{"tokenizer": "word", "encoder_mlp_ratio": 3, "encoder_fused_qkv": false, "decoder_bias": "all", "lr": 0.0015}
Rows from block 4 of the image encoder of a small image captioner, named by matrix and row number. Rows with one number belong to one neuron. Each number is 128 + 32 x the weight over its row's rms, rounded and kept within 0 to 255. All counts start at 0. Numbers have three digits each.
After each neuron's rows are labels from the 100 images, of 14976, where the neuron reaches its highest value: "strongest on" is what is common among them. Only what is clearly more common there than usual is listed. The data: drawings of small networks of dots and links.
# fc1: MLP up (encoder.blocks.4.mlp.fc1.weight, 768x256), inputs 0-255
# fc2: MLP down (encoder.blocks.4.mlp.fc2.weight, 256x768, transposed), outputs 0-255

fc1.120:132119154116118137124162142137128109129098198098187138192175153101191133056137155154089094131125110132105139176167189108188155142097153196109154101134107138135121099110158139116063149123071177145158134142141173144129122097097155117171137080043152104177164124096127106151125157106217071122189138133139140089083142131131125123075075135122126111147144148138172105148140112149120140129105164117115123129191094111139180095084139114116131121110157123154105052149112137152078105148115123156078160102137077067109120106168144139098185117167139088095120117155176140102113199147170105133160098095092093133156107120113143115164099087154143074065146151158174149089100168139057107148137191122149159166085081166118128135066157102065126100170063132107081134164103055121113082126143148
fc2.120:125122142156126102103131144063045131140132137091112148103110056156158148108142122134141172090112097195183142138166063114079140138141085095154161145118173144124143137147117153146194139074152153036111124145107083169104090114116126105131112087151131158062113114172095173100127135148149116164123137144096117124185156149117095157172143133100168169102114092129116081125127132129161147143061138131160103126094055121096112108181195126168157076151121152121177141159159131155177117089070163141165110092071081159146157106070194103155111116132098114111158148079073139164115134140039141111123133136101102130138179125152157041114126151152162133109104165099156108098165121164155154149182156182131089168158061101187135101145122167170123139081141147106102107112180084138124086154143181
strongest on: teal dots; complete

fc1.437:087104133102133142162177169117069134093148148137157120167124110119098113066125185160080130169125140152114147125122170143164097087131156179072067123098122091134157136133117206154113180173091181123125150102134159168147135091110171158142122115078164192166110075121093113140147149142223077148129108085097139092045114129126156147080122157135087129140182136118101132067125133160123153121101093116094143129103098129117116173049131114124115063091132080119106137113079141159080101161115133160091117142139105083058094121151171111058149093096097169106087084111206107127144145113140129132152133089120112152122111117161152132217088133133139158127126108143124163129124139179089128112141136118122127172108147068120108168095136142110128125115058123159119155172119012158187071177127116
fc2.437:126143158138170082089103117078104104153105116152039139115121088141211143149129123083179127099113081179082154175142091098101148171117107097188136092186111102131127112126106098132102124073169160095114130120102110126061143127146116115143087097118134075108161163128076138074100124067162152168165187122140113130165175158137056128122138130114147158097079116128185110158097135061181141130121119139103063114165097121097146140130106130138088124178122119117135145138186112116182205102129124178154132079082091120194170143079119108124145086157162114135112182101093170095091116149095132139122113153142101169114146143093171086103129143128126101125085162122112087139122086155149146166166208143162070160178071095117185107138131154120135098185208151172152127108175126096167106152173120
strongest on: nine dots; grey dots

fc1.557:100108112124177174101155155160120190087162142146131153137150114150149146099134136103099091153093159163108117121148180184164079107129127130140115131110135095120100103126080117081121111195108193087112137179087119134114157136117174201161103096132093095208137117103128156124184142113098113212135133116186064095098153196115138095112089139149099101107084131146113177103118102168141179115170090111181161158119124164131135157098167094146144149096104121135115161086107154194130081139068124149067118118181163102079090159099153145140070113143145102136133072161194085197136141068228136129073174192120136117149159143168133095149124127162170107116081151153139124107110191097093102130109120124105176161124132147083103169103183130133106125148097110146111125152152119181139111066167111
fc2.557:148175133110063090151147090088070098146099137096159085118113115089106100121122116181140124115177049111119123178087089053088169150146100125126114156134127138119155141122152152158137169052151090132138144083169106083149107119166078071124156133155147179037132144136154113167085094149182119092123103138049187149139081082109124164125149105140132118144161159140130110122127156122140092175055132124092093114182095120141083105169111181125096093174181140119135107173149139057083171140166126103151173162077105180167187085161167122113155144143123164128121159082102150056107178146126126118169081112131177130111105132089135170150084146118111140138187122121182135102141095186146119128170141139133096145137098115183149071113099132117142108144110214139145143137095120129107121190099154
strongest on: white dots

fc1.551:140113112121139086144142076124047155101113130163129071154149162116096131091176130131124159189131080127099152101144148142086168160142114149108076105182123164117169172096157105184131169100093135141192115145131150117078078085149129049144193115086160159156127132077088150159046133114158116109142100179072113167125107140083147150000119110125081072109123136107138121114159126128108058135115152090084098108110142092149126164112151187089173122127116060158098062097097135136073157147123182146079120225147194161139135100118155118097150117123074104157065148156125154118161127149136109114127175161133184133085134147126102106143100089120138127137145085109140133189101137162074122088106136102157103115130166128157147114088167131163132120099103159169136133135156115097097150138130154
fc2.551:110083111123139177086137130092145114183089099111147167137117087152187120137119110095179128124091193091162112170111134121142135144128136143181156133137097120145146104147139113122099092165115093110092163134164091155083129113124093153172143109148055128159099129173181136101130102124121100101158126089163132124164144118176081106177138102138175169151134162171084099126089108132120201145152104133180185167127150139158136115100141131128160169169085147145118123099155137120122058106104068131102097074060170122102152137197153122113145092120176113116162152098190153171093125151102152164152098114113137086205109206119133000122125153088131114127122186148119135113126135098197159145119088126105176178070099131095057127161093160114125160117118059131105139110117101143174136107138121
strongest on: white dots

fc1.51:083106174117190158185110158146106210116118147132129178187125110112132108088112104115116106158082118166124213138110162193110113153151154149114086142154083030132171173071097164140091151159146196150134161091139131082150097086157169133153114108109174132126102059122126147104139170159157085137128116143155113140104108172133170138122134178150126092131186129096130102139134124148123131127141098095086169132106091102137142125078108107101063108100176109179079075072093167110138100146131151151116152098139073093071070134136138086087183149119116180143070074118191104130144169122145132112159113076140124140138076110121172114195165126200162147075148144132119116128154144131080141124132154126129104143116207150127102182078163116134094114173080138123137124167118056167132133158131100
fc2.51:165090128149119115144115127086105099074121154174066167107106084110161131158110092077121120156105084172149140188127141096154081165171091098133087124174163126118105090160052137118128100078092131123089130123093077110171152114100075077132080116123118088119126136143141122143112049129115150142113113131162140075118140114133111149144178120094152140146140103126123126144155154090160146160184096152112124144170090116091142151124108100126151117182152023104144168132151137129203178122062143144183119113066152192145195163067146146121161076107191118156149083132118159187093129126122120138105130173180131187136163135144182052128178108115168135147104162121108083147100134136187137168138101141161082168182068147112161115145116171158158164131159125130083091162206116108158125159161154
strongest on: nine dots; red dots

fc1.519:142131141127154130060122133075121179150061128061151191091117159169179106056135160174129103135064161094106130136139123148118070207184155144125131113145112112141124180146099123095130160132173140194168088133171132122130145146214121140157162123128131125132142108131133154143166087142173086155153119169116071055128138086203140097110121112200158099200129125146121103126137170114142247119126077136120116101148131146101132094164161152127120147190103049166101134099145152094193122136050098125187135110083101174134111146110147154141119124142162129113165108179163099157129106161181093128092116170154123089147110102123150097151128080073101103147137139082117159121128124131104098143168147099112177107103172069096039096133115123126134147125125118157138162109148116153137150112147109
fc2.519:194065140158134088126125114084107185173098144167093136122128158114084097089153116147129104096113144138159132162084079151166186136160093165130155102164157143101157164105200143123120118137105110105154128167163139111125129128170101125123140153153100096157106125123091094160110115133115125165117167215130065128091110126108152158083141179116084128140075106129138084108159149160115082127128117125116152099104124144169142096150090116117184082071162143144116120159093137115046131107076155138110114196100173155114137156150116111210141102147088116106082091130104122136123170131193126129078117163115077068081151131143127201112152063070108088133145088174101128171132119163140154101172135130151162118103189106057178086134185087160141134136153108080089201126102098159021132129153146
strongest on: nine dots; blue dots; complete

fc1.265:112127169141086059085140133124146139086088136122163111145166119116186189138138058142104119143138140098183071113131131149150201097121119137071194082103149140138102166138149121095120073107132155119183129134089186195137139155146129045130107033130083077121147171092132141134150097106130109130142147155138131137142101099132102109113106126129147083168057138158149154136091151155133123144065119149083068137174149132185139036138103109125170150174100094118113125128123109127076100159150125144125161161076149142171137165121065081132134091179137085110145127107147167075103136117150179180190108135124141104120125105082124128207150081195120171103157156116187105130102131112092161161140094195110188116140104205139130142120092089088125141164117090136118080103118086129119160149158127
fc2.265:174128123174106145105126096114089175137155131048163174101171170129094194077141118193102131091129142078204098110178079116067110105155098114124141145149187085073140142144139156079219164125088156035086141124144065110126127148086119137134143130090123166106178101145144101141145219137126118098153108129132096115077150091165158120159145106108158195126114105124124109104220077089119101131073145113148147140061147158145111120222133133128145054099150147136148167124152118179102122113077169085141137114154085118098121137111171153161112174153110126144102111089078125159103130128156110076121152122138149103194156118156092063111120156134129061146138121120153148108123096071148112170180162129167122119094144129146139110140157127166130159092095118089102124136133115106100102125120165
strongest on: five dots; yellow dots; teal dots

fc1.329:119153097103079106132135086104111123084122142125161054098123100097089102065103180146115095158149105122077150123144164144141125191088140151109123164142100095143122145115088120087103136073081132109165096167148096120163169139176139065160148126138165123103184101058169184228131111066127057111145134158081159093135091137083161185108112151198108070120167185183114166136140186136159126161147134124165138120197153175121121133102169194084086108133085084159095095098116146176131105169140128145120129207157148183114201130133144127090116142184158106120108122140164124102122134115126128119157176104178145164125098125076130079132158123109135167161102092131130156092122154073075088133160101152115139145117110124111120135114121108100185139083096161141124178136174133088105192094118136
fc2.329:088114149106188124099153165123110126157132151117138173145173164186197185121174098038099162152110184096094092153147138097126131111135184154131127125091159097130166109163097104164081145154162157155117147116090132153030088100098158158159103066160104104189099119114086107033156130178145171159154129067163106129128183140177144063108083069126150130114091129131126143088079070115157125091125100126165118154072116117128102117126121082102218186161133149163108108108123153142113118150109071173128116080103127091092115119135178142129148073147069127124134124132152132170141154128138144138074122148111164111173134128162108083147075116129147074117122180178140131169133166154128120134134148100102155173084147164090079157124136154197077146132116112131132106129121101151182108123191130
strongest on: red dots

fc1.163:147135142112161121122135164079135168210075149174111142156132113151133117093125117105079105168105144180103096151091101123129157130078157183145157106108074154185195134097117205140080129156155122081103168191185101164172133142139163129194070146198080063208104115127126151116163096104156092130198182108182137130121170106132144141139091102115113112172124175135080091093135156115132102126129062187169129156148068162122138102103146104101174115099095140152160087154112163119115089146110073148140089102134099147098154152148194108129155104127096106074131153119133097170127159134120178123108173101095105104149113062108155105123173118089095128106089168185108179160127158122108091110184161144089148123151122147074163130160165086152161171098104112125117150128164118148108108143197132
fc2.163:112089112151161093154150141126129128111159183097132133176133145131092185121128144127095121134172114145143123161124150172146123118119149171123083135123174109049108130135131098150061161127146140115145078091124156123091139125129120169100115133093173154125157129072112053140124151125145185129098138142125097129109099177070124056109160158113029114101110108103203120161162134137139101133182183079103121107084089099138135163138070111113154091069187160141124179141103113138083176133163165197096163133125138106154142124171107144160178147148097131119060095135052173109157207111117094136136113135112095165092120159146048168122127126117167124148133128179114074141064169101115140094156114189216116113108154107105199148104130131108106080148138136101145139190069060115120122114093153
strongest on: nine dots; star

fc1.152:114127106116115139150137076161087133054188136101163129135160180140101128131155115139137143129086135067114184132157161173097102108179124113119119156146148146125093133155176086128145135135111121162144114071066160127072108124100086078145158109107150199074125120094156142127089147122126129141113039112048100163128117150146122106100139106138139108102115095103195158115120103068117156178147154100107130141121168141175108219103156139138109085159114126150075165080190097151141155154121165145088108115092167119132117114075130155099130119154159178211084152171126162120131123125136114172122092185172147162115169168126079104203097134170142115151140095061166105140128107160109120119091097107173102148073174089136130118097101179083090086165101162198204077152134121141145153092085157
fc2.152:115101138127101104093143179173150131153081144096110159118036036154187171182097183120090067136142162206126103126132060160185140092095147150135082114093166113068105101110102124135095144125168159134116110144104109153158200097111166154089030125120125110163149115112118087103152183112130140162073162126142091108113166200096137137123109185120104130025106126116138163146202096161139123100157177079112147131106119093103164092154088069131107082122160173094125176120112147180092121133132109158126163129130134087181106193151094123128127130115158118093151054109114097139122129077101111117120151146093089145138181147170125158123188162173157158116119118198074101149132129111117135135122124155152142128112143101109180155174130140149127150130161112091127134115079107145128129123129089
strongest on: five dots; grey dots; star

fc1.606:127167089106121103158137121170068153122094137133211056155136139129137139091142120161110112204114087086125115133156164121173159107101108169102106160139112193114172120074149136145063176075135150081160136142135108133122117091118175010165139100088093201167117158083107153160058123134202107107122121155060123158095080152136145079062146071100133085113131133115090124069162103133127115125129122132103083125145102093155135104105131143135177096119148100184137087082094183139105173129144136146074116169119141138075097102135189099079177088102141107156119115142127128117151178140149136139121115157090214159124128102114130115202133125148156134118098115148105120132091188139117141144098119105128185149139114188167132138075101134130109117117080181136109122195127090136107136154144186
fc2.606:117055139168086135095130102097135139131150127097089161126165118158111160136119116085126194030135162132195126127137032123090164132116126098203136102131129109162109129140120139094198115176114113117088105100145105109176151148107088146094113160145164123067130096211144125070141170110094094112138181113134124152131126139133116184162138120130128228132136133141150101145125124109135083121090141108159143127088137170125112115193155159102112068170135150099135180134190089142156091060118110065122113090096088103192174150124081126195132128150136119122140179059120136142084170140098112109153151127157118079123126165138143048113164112133119111121108211099136153095138088106168189115134135157106063124117114129094178074181120094147139125141116128136124143150055180127130094094126136
strongest on: five dots

fc1.254:074082205115118145140157098092117146093162141134154115183194163145107109086110125130100154136163127092139138134166140062127144153119168223126120078086097118132138136134143171118095102147032149093096086093125177123151090130125160172146158091066173133123113095074117131128128109103137094129138111103135135071054104134159151126138132042209123115132147122104125139097143171091142145154100135139120169110136089116145152168123125149072164105128121135181139111138123129161097087138135072156067101090171048104147199119093132108161178102203086125114097143108169093099130191153113113167163132109112142110125163130141141148158140115132165151091148168108178198097100147152088134126164084165059111151125092213106128131087142107081117154090076114154132093185121099101147101116139148
fc2.254:152145101146089132098141103097123111153082118133077157071128088124211144098146109104127114095101083148160160102140106116108162105110113080163125196176141153069167149105146087153169127120162180079142158126066125133085108117114136119149119128192132134102163159092145117111090124134103142134151201168118093140138179146126101101155165165077175189125081113186118115122121110115135103185140123132150116145126125160125168075166138161155102084168093137103138136132151116106143172072115154144203125189068186149144114113054156061140103090152147085124184136176108162153109081228112137110116148137100155136115078113138135032107120112073160089119101108093095097192129111098202168172129178115135099155152111163158167080138115156141116175148127133135075099116113088116152093105140153
strongest on: grey dots

fc1.38:138128129126129077151140065119060160085131129179134082133148133084103132066191159132137137190114078129111151094164139127093171170119122151118082126155154147113167180111175107158142186093086161127211110181139146132086057095129144049152191110065175133145129122086099149147068122095139095153127111179084114149147146129089155130025107124156108087132094149149124121084138134114103082129113134089133109113110150166125095124100140185090146129130124053186081075106084118158080114128087168149141125234157187158103120102096152099114137115166089085134081145150143135148161116172181116111089161169132182096083132114138117114119093105125150077129127095089125145180088126154100113100129131113146127128121180165142132130074174112167155151099103156125094156129149138113076157120152153
fc2.38:126072104155109168073133145106137132198076089101160168121102093164182124165089113107179076086099218121126095169113123131157125102123115144152161147119111169145130073147155131125114101144124095126074172132158067120092162111096104167152136102122070122146095122173183122106132113127115114097137148057163135140146168122150122127161120137093192163159146148145092114147110089136106202154155127127171179204126145135158151093094121119143154150190107186122124170107156144112119076113114091120112121064043159121135145154186152115103140080134194120113161129091162150157098122131090139161161082118100118104228104178137157015118134172109137116110121151149101113093155137099172141151092054142118168142059128114110088129176085156102102161124141074083119132113119107147159129120109145
strongest on: five dots; orange dots

fc1.43:062074185137099153141115131144121164128110139103150108158151203156119087131137157118148124166145104159096150165150157092150193156126160210146157155079054093119093156098172150110087118119084149100187162080174154205130147117123171115160138130074131117141138126066125124118133170086146108138180126102144151097063091146111162099081064117177125116118123106123115117128129117124098194180128080102101115118182112154134129131101122175102143102140161178129130152137172114149095115175083089151094130073127072116122120147171114106116143083179092139102123114133163128012156171156170137132152098078110155185106161127158173116195138087167157147099131186127182093138158162100065163148151145138120156136125113154137108147058136111116102155164085131126147169136116070176135115111091184
fc2.43:140094130167112136125137106090105159159156111080149146090110075167164145067145105148149120081133085174165158094146114083158176108177093072118148149153170143073145136125121146129182165118128166061105151141103072145092130082111128127137130108115156154078133103195095155078114133153092126165106166169098072128123160147093137101132148126075152199120112107186120108103123132131171130146091157096195140134055120168142135073182187132162145079147135149103147147175134133130131163115115175111216158113139081135181131117042191090136115109144103083136171125124073133153102140151092119111149137127107118127134141139175147043121102139124162112115093137109116120125166091144193143208153178149132123124151071116190121046105119163093141125104186146126080119093157096118146064114130163
strongest on: teal dots; complete

fc1.457:115135207099138146123171188073133136169102190178148149124120114156140144130181195093051135136165125129111127049117114114164153144110220167145159091135079100187137128155126209132105104175117127080121130181172118182123115173143127153180066119162095051160076081141124138082148132109150105179167153126173119138119166110178151155146070098137080114145080113135147125124110181119129099123111085159143172090127112126101137111051147088072151135136107136140156133132142185160147091136085082129163078100115117126098143146105194096162135104157133120086146161146158079177148148086118146144074139172135163094115169114096095123137154088085106080126098146170136226144144141128127081120186164112076154121106126164123125126129119116169127148133083080117151123133166126134153125136166125
fc2.457:142115112147110092123112184125121109081137122065136129124178088148129171101112116135123153174134113166128116197125179137143138120124116141144124181128166103093105168160106082163111126088145129146161110073114098056072138144145108108091172110051177166119223163081110030120112120146169169140128118153067095133131073165119063128104160179122146153089125139092148152139107120137069056118195161088092086137115169116143160121178042112156180099126213104165145161111128111111107180123157176162095168139111128150154100133151110140158135170119131118097116118119086157069105154138134126079130155132142111143099109179135133183128095109108186106120143117194137068123143113087139139118120134149181140134130198097120164131140170152139107094133161137070111121157038148134128135090094098
strongest on: nine dots

fc1.52:149172193083104166189163169091121131111146178107174098159150209097082128103144164154102157097158084112112152120086113074148091125151147132195161166147099095183100162153151181123141108130117098105095116115132134113102098134150084075131156105183137130106115103119122151179087086163165114162167100140089137122146076093133146158153133092125096097182095096127179096120128176148153116153103072176140101099156102131156126127132156098119139097149099133147180131154156105107132170145108104139107140083126078165094144116121184165166168155140132167156091160141138126089178153081164151120099112170184155088096133101072156104160088089095095070155156120162200172085153114159107104107174154067142123096098077172184099086063111096077129106147092166125138117169148117139111096191150205
fc2.52:146064130151128121132105151122120107073182152099125113184140159099050160140092086131141229099167148106136163206131142123137125114160133118090148131140191117124115098159217127122103080101076101188085096084104132106114095156113075085092226128102134124131110115119090157140117129144106172126081090163112140147068087139104128153112148089115136139106149125101166124092133123100075071121154192106101162116069153080154143130197149141134129064144124151084116109134103123145115116133162153154062164150118133104153144121152090163141176149126070140159114122148142135081148165080137133160169193137106131149099119148154119067163116124130185138115140149150113149080196139138156141112113090189122117147095189180112146138085165127113139091146113121079071126189115124066132126172071179
strongest on: grey dots

fc1.187:087087140108116134132143124163097178118136164153155131171188125096120120092105129159075145179171105146114098178122204107138147138127168192104124140117088137143185120144143167130075162181033154123130109088147138107142113118146163100133135123005151143157149119082085126137166106143156112136148110115099157117024102106146131092084084103156074111104169170097100119087101145140120118144102097139103190122158087073118102135095107111111120154116130115129114080122133157137134105134132097136058107116145081086060127112184132098096194122131091157092124093120203121101131202139150159146166096128083093137099103153100144144202109092133143139133134163187176136114134162127053128144101128137100190185113165158116129189097128109121123089134078128112103097167139066145177103167114126
fc2.187:134130129183161096132110118065122094110115124157080134082126112137139154087133144084150133104110095158140159136135050066095146137153103104169096096139188122082127117097142094130112114050112140067117090125066093130081139147117109110131130114175152098110104142112126152105086152114170141133140168141116089140179179149165127118143171121088166192133122089144165106139146095061191137132103098125112067135132077128138118127217158106102129047171158155153174152163160125101188203079110126162185106080067132182188175128061165150138128122168163120129120124121101168168131119133084113093137180127155124129139130134151138031070156132119127129096139161093103144127159125133170163163188168125103067138154072137113150067142126145144146128160171142189106098112174122092137104124172158
strongest on: nine dots; grey dots

fc1.169:101139140128136132141174133167119129141142147161170128186132135110107120124109133137081127152150130154125104150104181061169132150142169225090125104122089077141151127119165173145051185112056138102134136118154133149160086139136158103159118129033142134138110116081138114197129101152204104125126103109138158107059115105135154105070072131143090090096129148139136135088102143155124142162093128129099165113173076096111137076088098139067135105154116122147111090128133146139075097170108124171066157112097104098080153072200170104095177095178096143105131106118193123134144205126139130150139082148076117135100131128108143142186116117120163126112112145177133188098119154157042112133134128157121174148090111181134126155080121069102117136147085130099147140188124021155146091167133106
fc2.169:160134107153124103105121132091072096126134138076074144072159105157182196099118135109138185090094105165184193134167039123091122127155099099178118126159161114102118123118141114131164138090129152110073112113093103147079113126109079096122113122168136147093140116178114125118116154125157095118148166116089086155185156139137066155147172112099170222110092098141141091128149130095147107146120143141155076106093091142092129134206121123167124052130146126134151149135212087136178166095111147134166156071086074169189142119073132105154149134127158103103105202094059172147107139142102127112165138141149105138101152131119147025109137171127122123127106168125112091138151093159185147134164186127146107128098072081135189099135127162158147113120161160164110117124174104068140101150151167
strongest on: nine dots; grey dots

fc1.245:098105156104111136147169115150108184159113180151184097177171133099117111112152127128080145140184110104130104147112190075134157113113146224092129123092084147123191115127159173128069124145050145102118124107162139116182106135122170130131115110075133146145100114091109134143128127144146119100132116087140182141052079114084162114097090085133068100115143163129115105101109133127136129150114133140111146122168071104135109112089129122069166123154139140123132072154105197120102092139140106150063118120145104106089144102202164114101216089169091136116134125130148122147163211146128152185151064134114182124106141138106109148173113125156146115113125144180165174046146165112082119148141129150106151164093117222133138148073119091087143094094058154109129113194133046130165135176112162
fc2.245:125119106180125105115089130102146115126137104159047125074115086154153154106112153116159131062093085145169163132130039116102133130138109093157116124144140152138120108096137138110184096097130127075115119133081116114081153126116094117122140122160100107080135151156141190101091137114123078115144191146126097149169162141149102206162174155105164192132125077155168131154140130094151114117133097142170084117127122154140127119225200103147088083129130141120165189153160098117177159067112136132179117074077138170169110137065101118170118151129172106144159143125117166135106103149113117063130147131150107106120130125130149000081158136119149137121132139092063135132159101098197178142161157141129111109176077102106145065167127137149144137126171118151103102103152164072116092088142144
strongest on: grey dots; nine dots

fc1.196:120073116117135201095151097119126169167095131077181172166125176157152098107149120145105111096099162080103135127129138131127047163144135133117170118148090194153123110163159147056136110166128132126111151122136119172104137140131137160166120119140105110159026117139163146142162105109137120145163118080161137134126146098170125074146075078143115120209112171158104114147112144087127255154121068162171168172132102154142141126063143115131149158220100142128102129125167176133168089140103094125124110091097128132087140143128193139094120111113143160134144153128221100225127127151153137143091063126138157099162133129101121107144119123134093129141085156093160145050140147131110101135140074104121165120077113123107075114135083149085111142098082112158180105121160113179180175134118136
fc2.196:127065142165182143107106090139148157110117080147013116106146138085127107147147068057153110111125177152141109159216140089119127116180095124146161146136202143076135097165155055098154111148156120130106138160148080105057090147104124109124162110155143068162131177131135138096105152132090178131105121085122131157160175136127053088124138136110136126133082148141111128080085102130096125121115157091145125178082171163155167132114085148117223137151137150131112099166132117163100119093145104096136130162137164128132139142115104191131074131128111132107148098091102112163149103163158085104096103133120075092158154154161116139077087179167115077104086144130154101189137139158126149094082091116118136163130177090039144139145211144122119137124186108112118154098135143215111139117162087
strongest on: red dots

fc1.615:127103142112117057135139152147125145080186152151149117134138188114168106120198117145145161213180112174141126106099163160193125188145179187086135075106081125205152175106114151165096138135101145126137132098155118123142175130136171172129127092101155115191144157039114143124113115151187081149113152098104163125050078147146142122072099127128115095122129179139127162075151162148140126119124089114063144101168092162119109070115103127149100140148086137111121111143172132145105052181162114144092121096138127095033148106197111138114118131125131175129118124150133144109092174190116141149165127143101069101110110117117151159164155097176111142151159137154142098121125159131069125154124130105087141168116152139123112142088138164093058136186121086137109108130069144179174141196170079
fc2.615:161112120157147146118107144065036077100113154113085142093141119160123181123188123159123124139058123163147152171174093113105082125146126136141103163141146115089081114118110069093126099137105126099067144111079089090102145130133117122153140125076152130088149074162132137196126121115117102159150081101094121127179138090130128110130164130113166211152122086142120054184191143122161135152076155109127089117096161144147119116173174115133114117144161089176090100095126139131154220114103139168146127097086119142152164136085159155152172092123164118170095098092102126139133106168098093103139168146184095134140148144125125000116177150137099143123162172137073128145121126063204134186153167088158100132161125127121123153145162129166179143123120109155088106148219112155107154153145169
strongest on: teal dots; chain; loop

fc1.49:116131169116131137116169136103100148107126171135195116174157155115126122090150143139068119144175115100115124166135158076147153130137169225079124086092109120128166121120142180124050114140075150116136114135146144158140121108120190135152132064030162156131122088061123142176145117126182099120151089088137175084075087117136165119104093097170120084113144158142108121078137131125151136160100117136109145139147104093129144104125107154067153121168164144153121089139093141157076098144127097177052171114142062110114141105162143122106193084225098130108082100123170135110175199159140151163139103146104138109141139124135142142155102137125172103096106142158145147074090183141063123124137105148121144161079087224112146157077144088119118136111084131081126127184123041127137081130145175
fc2.49:175132115167112106114130140093106119142104110107068163099139080162200185091087147107154170077102115186164173119150054123071104130119111077179118153166134139138144133121127161136190136134163131069095120153085106155097098093113092081148100124194123121095131138166116146056117150122155098135157200118105098167175161157142085137148179125112177185080086107144136103130121139106124107121119117150161087128111082142084118135185154129185090076162130139107156160160209079150175162077131147131190107078071104165181139141069114088151134125113128086107160188111068183144094114149078160110156135133103113134136144114114157040102136148138128097124108175109090097170152080158174166136173168149136119135108107094158166082148120157165137133127185146159083099110143126109140094150145157
strongest on: grey dots

fc1.571:112152148120168148130153186139109181158155174131118113175159143129120067112127154184089093148165104174167093138159156140163081134116113143079144140130132116151175132113178157147109207114071168098102093127171122126137127128131118150194088121072153166162111132159107136097145136178254105128123098142104112113059118146169162116118079120167093131113181172092110164082159166158074127122113133116124143124155148090196154116064130147139144121129108140136113099134136142119083090187035134146106150109157107117102117100187119092109178146138095136146119078141151114139143164111173172148183147138091078174075121079118179182185111097166107162096116180198124124090118147162101142137130099128088180125114118097147151174125157122114131119159071081116144129164133035142120075142112148
fc2.571:128124114190157127117119123061058106109158121145053114109099112104128145118125103094146154072122102166093158187151095124096153174164047133139136161168179103089142130118099139119141115071151095086069107125088116166122141114127093118119075076168128073099131131125112152053100101137161122142143125116133109083183177158116141126144166143090188183126132103147135097088166092145166119117132105128053142141090120072079155189172149086154134059179171115183122155124116095125197147059121132141148104090036065152165153145081150161131146131148145147123101111113088128162091121146089097108120115178145103157146164155146179068133134154133156145096087195116155117147167099155131164200148191152108100112183130134140152111122126117111124128180120156177096093126158111154151115146121185
strongest on: grey dots

fc1.458:111113119139144177114115121150134149099167107079097151118118087135125142109129145111169160131070123164156156106140112160032131154042119096159142114104091096119077149148144141155152139182171081142148119115077165114176100144153111185145170096228139128086161136084165110102111115089097171123149111122149131163163094146108118166144161127135130141156099134118133159124102151135146151141148087126094115097118172158128018176159165100123093104085146079117124195119162083147155166074149134090199103099139143161133182145048141181163065181099136119119122131085139131185119051165083118119148163116155109094152122156164100129108168126192087155153124098046142129178140096107123154093137167121087096106166127098121118129162134149128128117146132131229096100080161154139135134087105096
fc2.458:104088188079103117121142086134140119148128121159128131112114108119105137187169144152158049186162046082102101149140138104225179132089118152100157123147097126093108122116164045158061109138086168143120162107119118070120142140184205141097124131088148156137136169101156103137114150093067169104083136109155135122090130097185128129142090155121078129159132100135150157133133123182131165139129143078116142105139183131195169065118109187104157154177109136109153107131072162109082162147165126144149168170146202122131123131139074131150154097144159126170124044163158123062173085146135106128113121081098146086084095164086108115131116076113132133142145117149098113132110159041176145142105103088109138172156109170094130124126123126123120175083158071099148106117071134131123160114163074
strongest on: grey dots; two groups

fc1.655:160175129136079121105123087096108126148080137064158110117121128107120093090087141205125100164079126146079149176074108123096100159082116147117138111112102138141132149118108149161109173075145097129100105106152120132138165139162093113130126170163146149098176116116191174206146095102204087091155131116092181117143078093104140178113156142132148100179182174089109096146151145104134138198110129140078094162193117112142081118173168191110088077160089097163133164155161119094116154176167147150155143155128092198142172145140148143064154173143171178120117166096091155087094114163085144124168149080173121185157089109100161079146156147108091176129156081121183124097102098107101098163157116152145121108139170088121158080148102157088148119127119209126146147143162125098099151174079134
fc2.655:091095145076160093059168184138106155133109143141145155129148110168156182139151143071096092136147160149122073126140143106181126097185134149127116158112124133146101113152124158123095130161140165103148135160142109195086118139129181118153113098122100096202107115120104063059133141154127125134139127128131097124102159140152140066122065111132148105108101141149129141075128112155117103126133102129163175146122143148118166086108064126105177122149177157139107119126111184130119091139055090130131125123061158109136124109163158121183136093153093082083156074129167077173162151114205127130100159181058157055138112125140116219138110122117174070106099185185100144153152188124109109086123135116096203171044151163082130162118152109191109163161104100057122164127110098159167104107165135
strongest on: white dots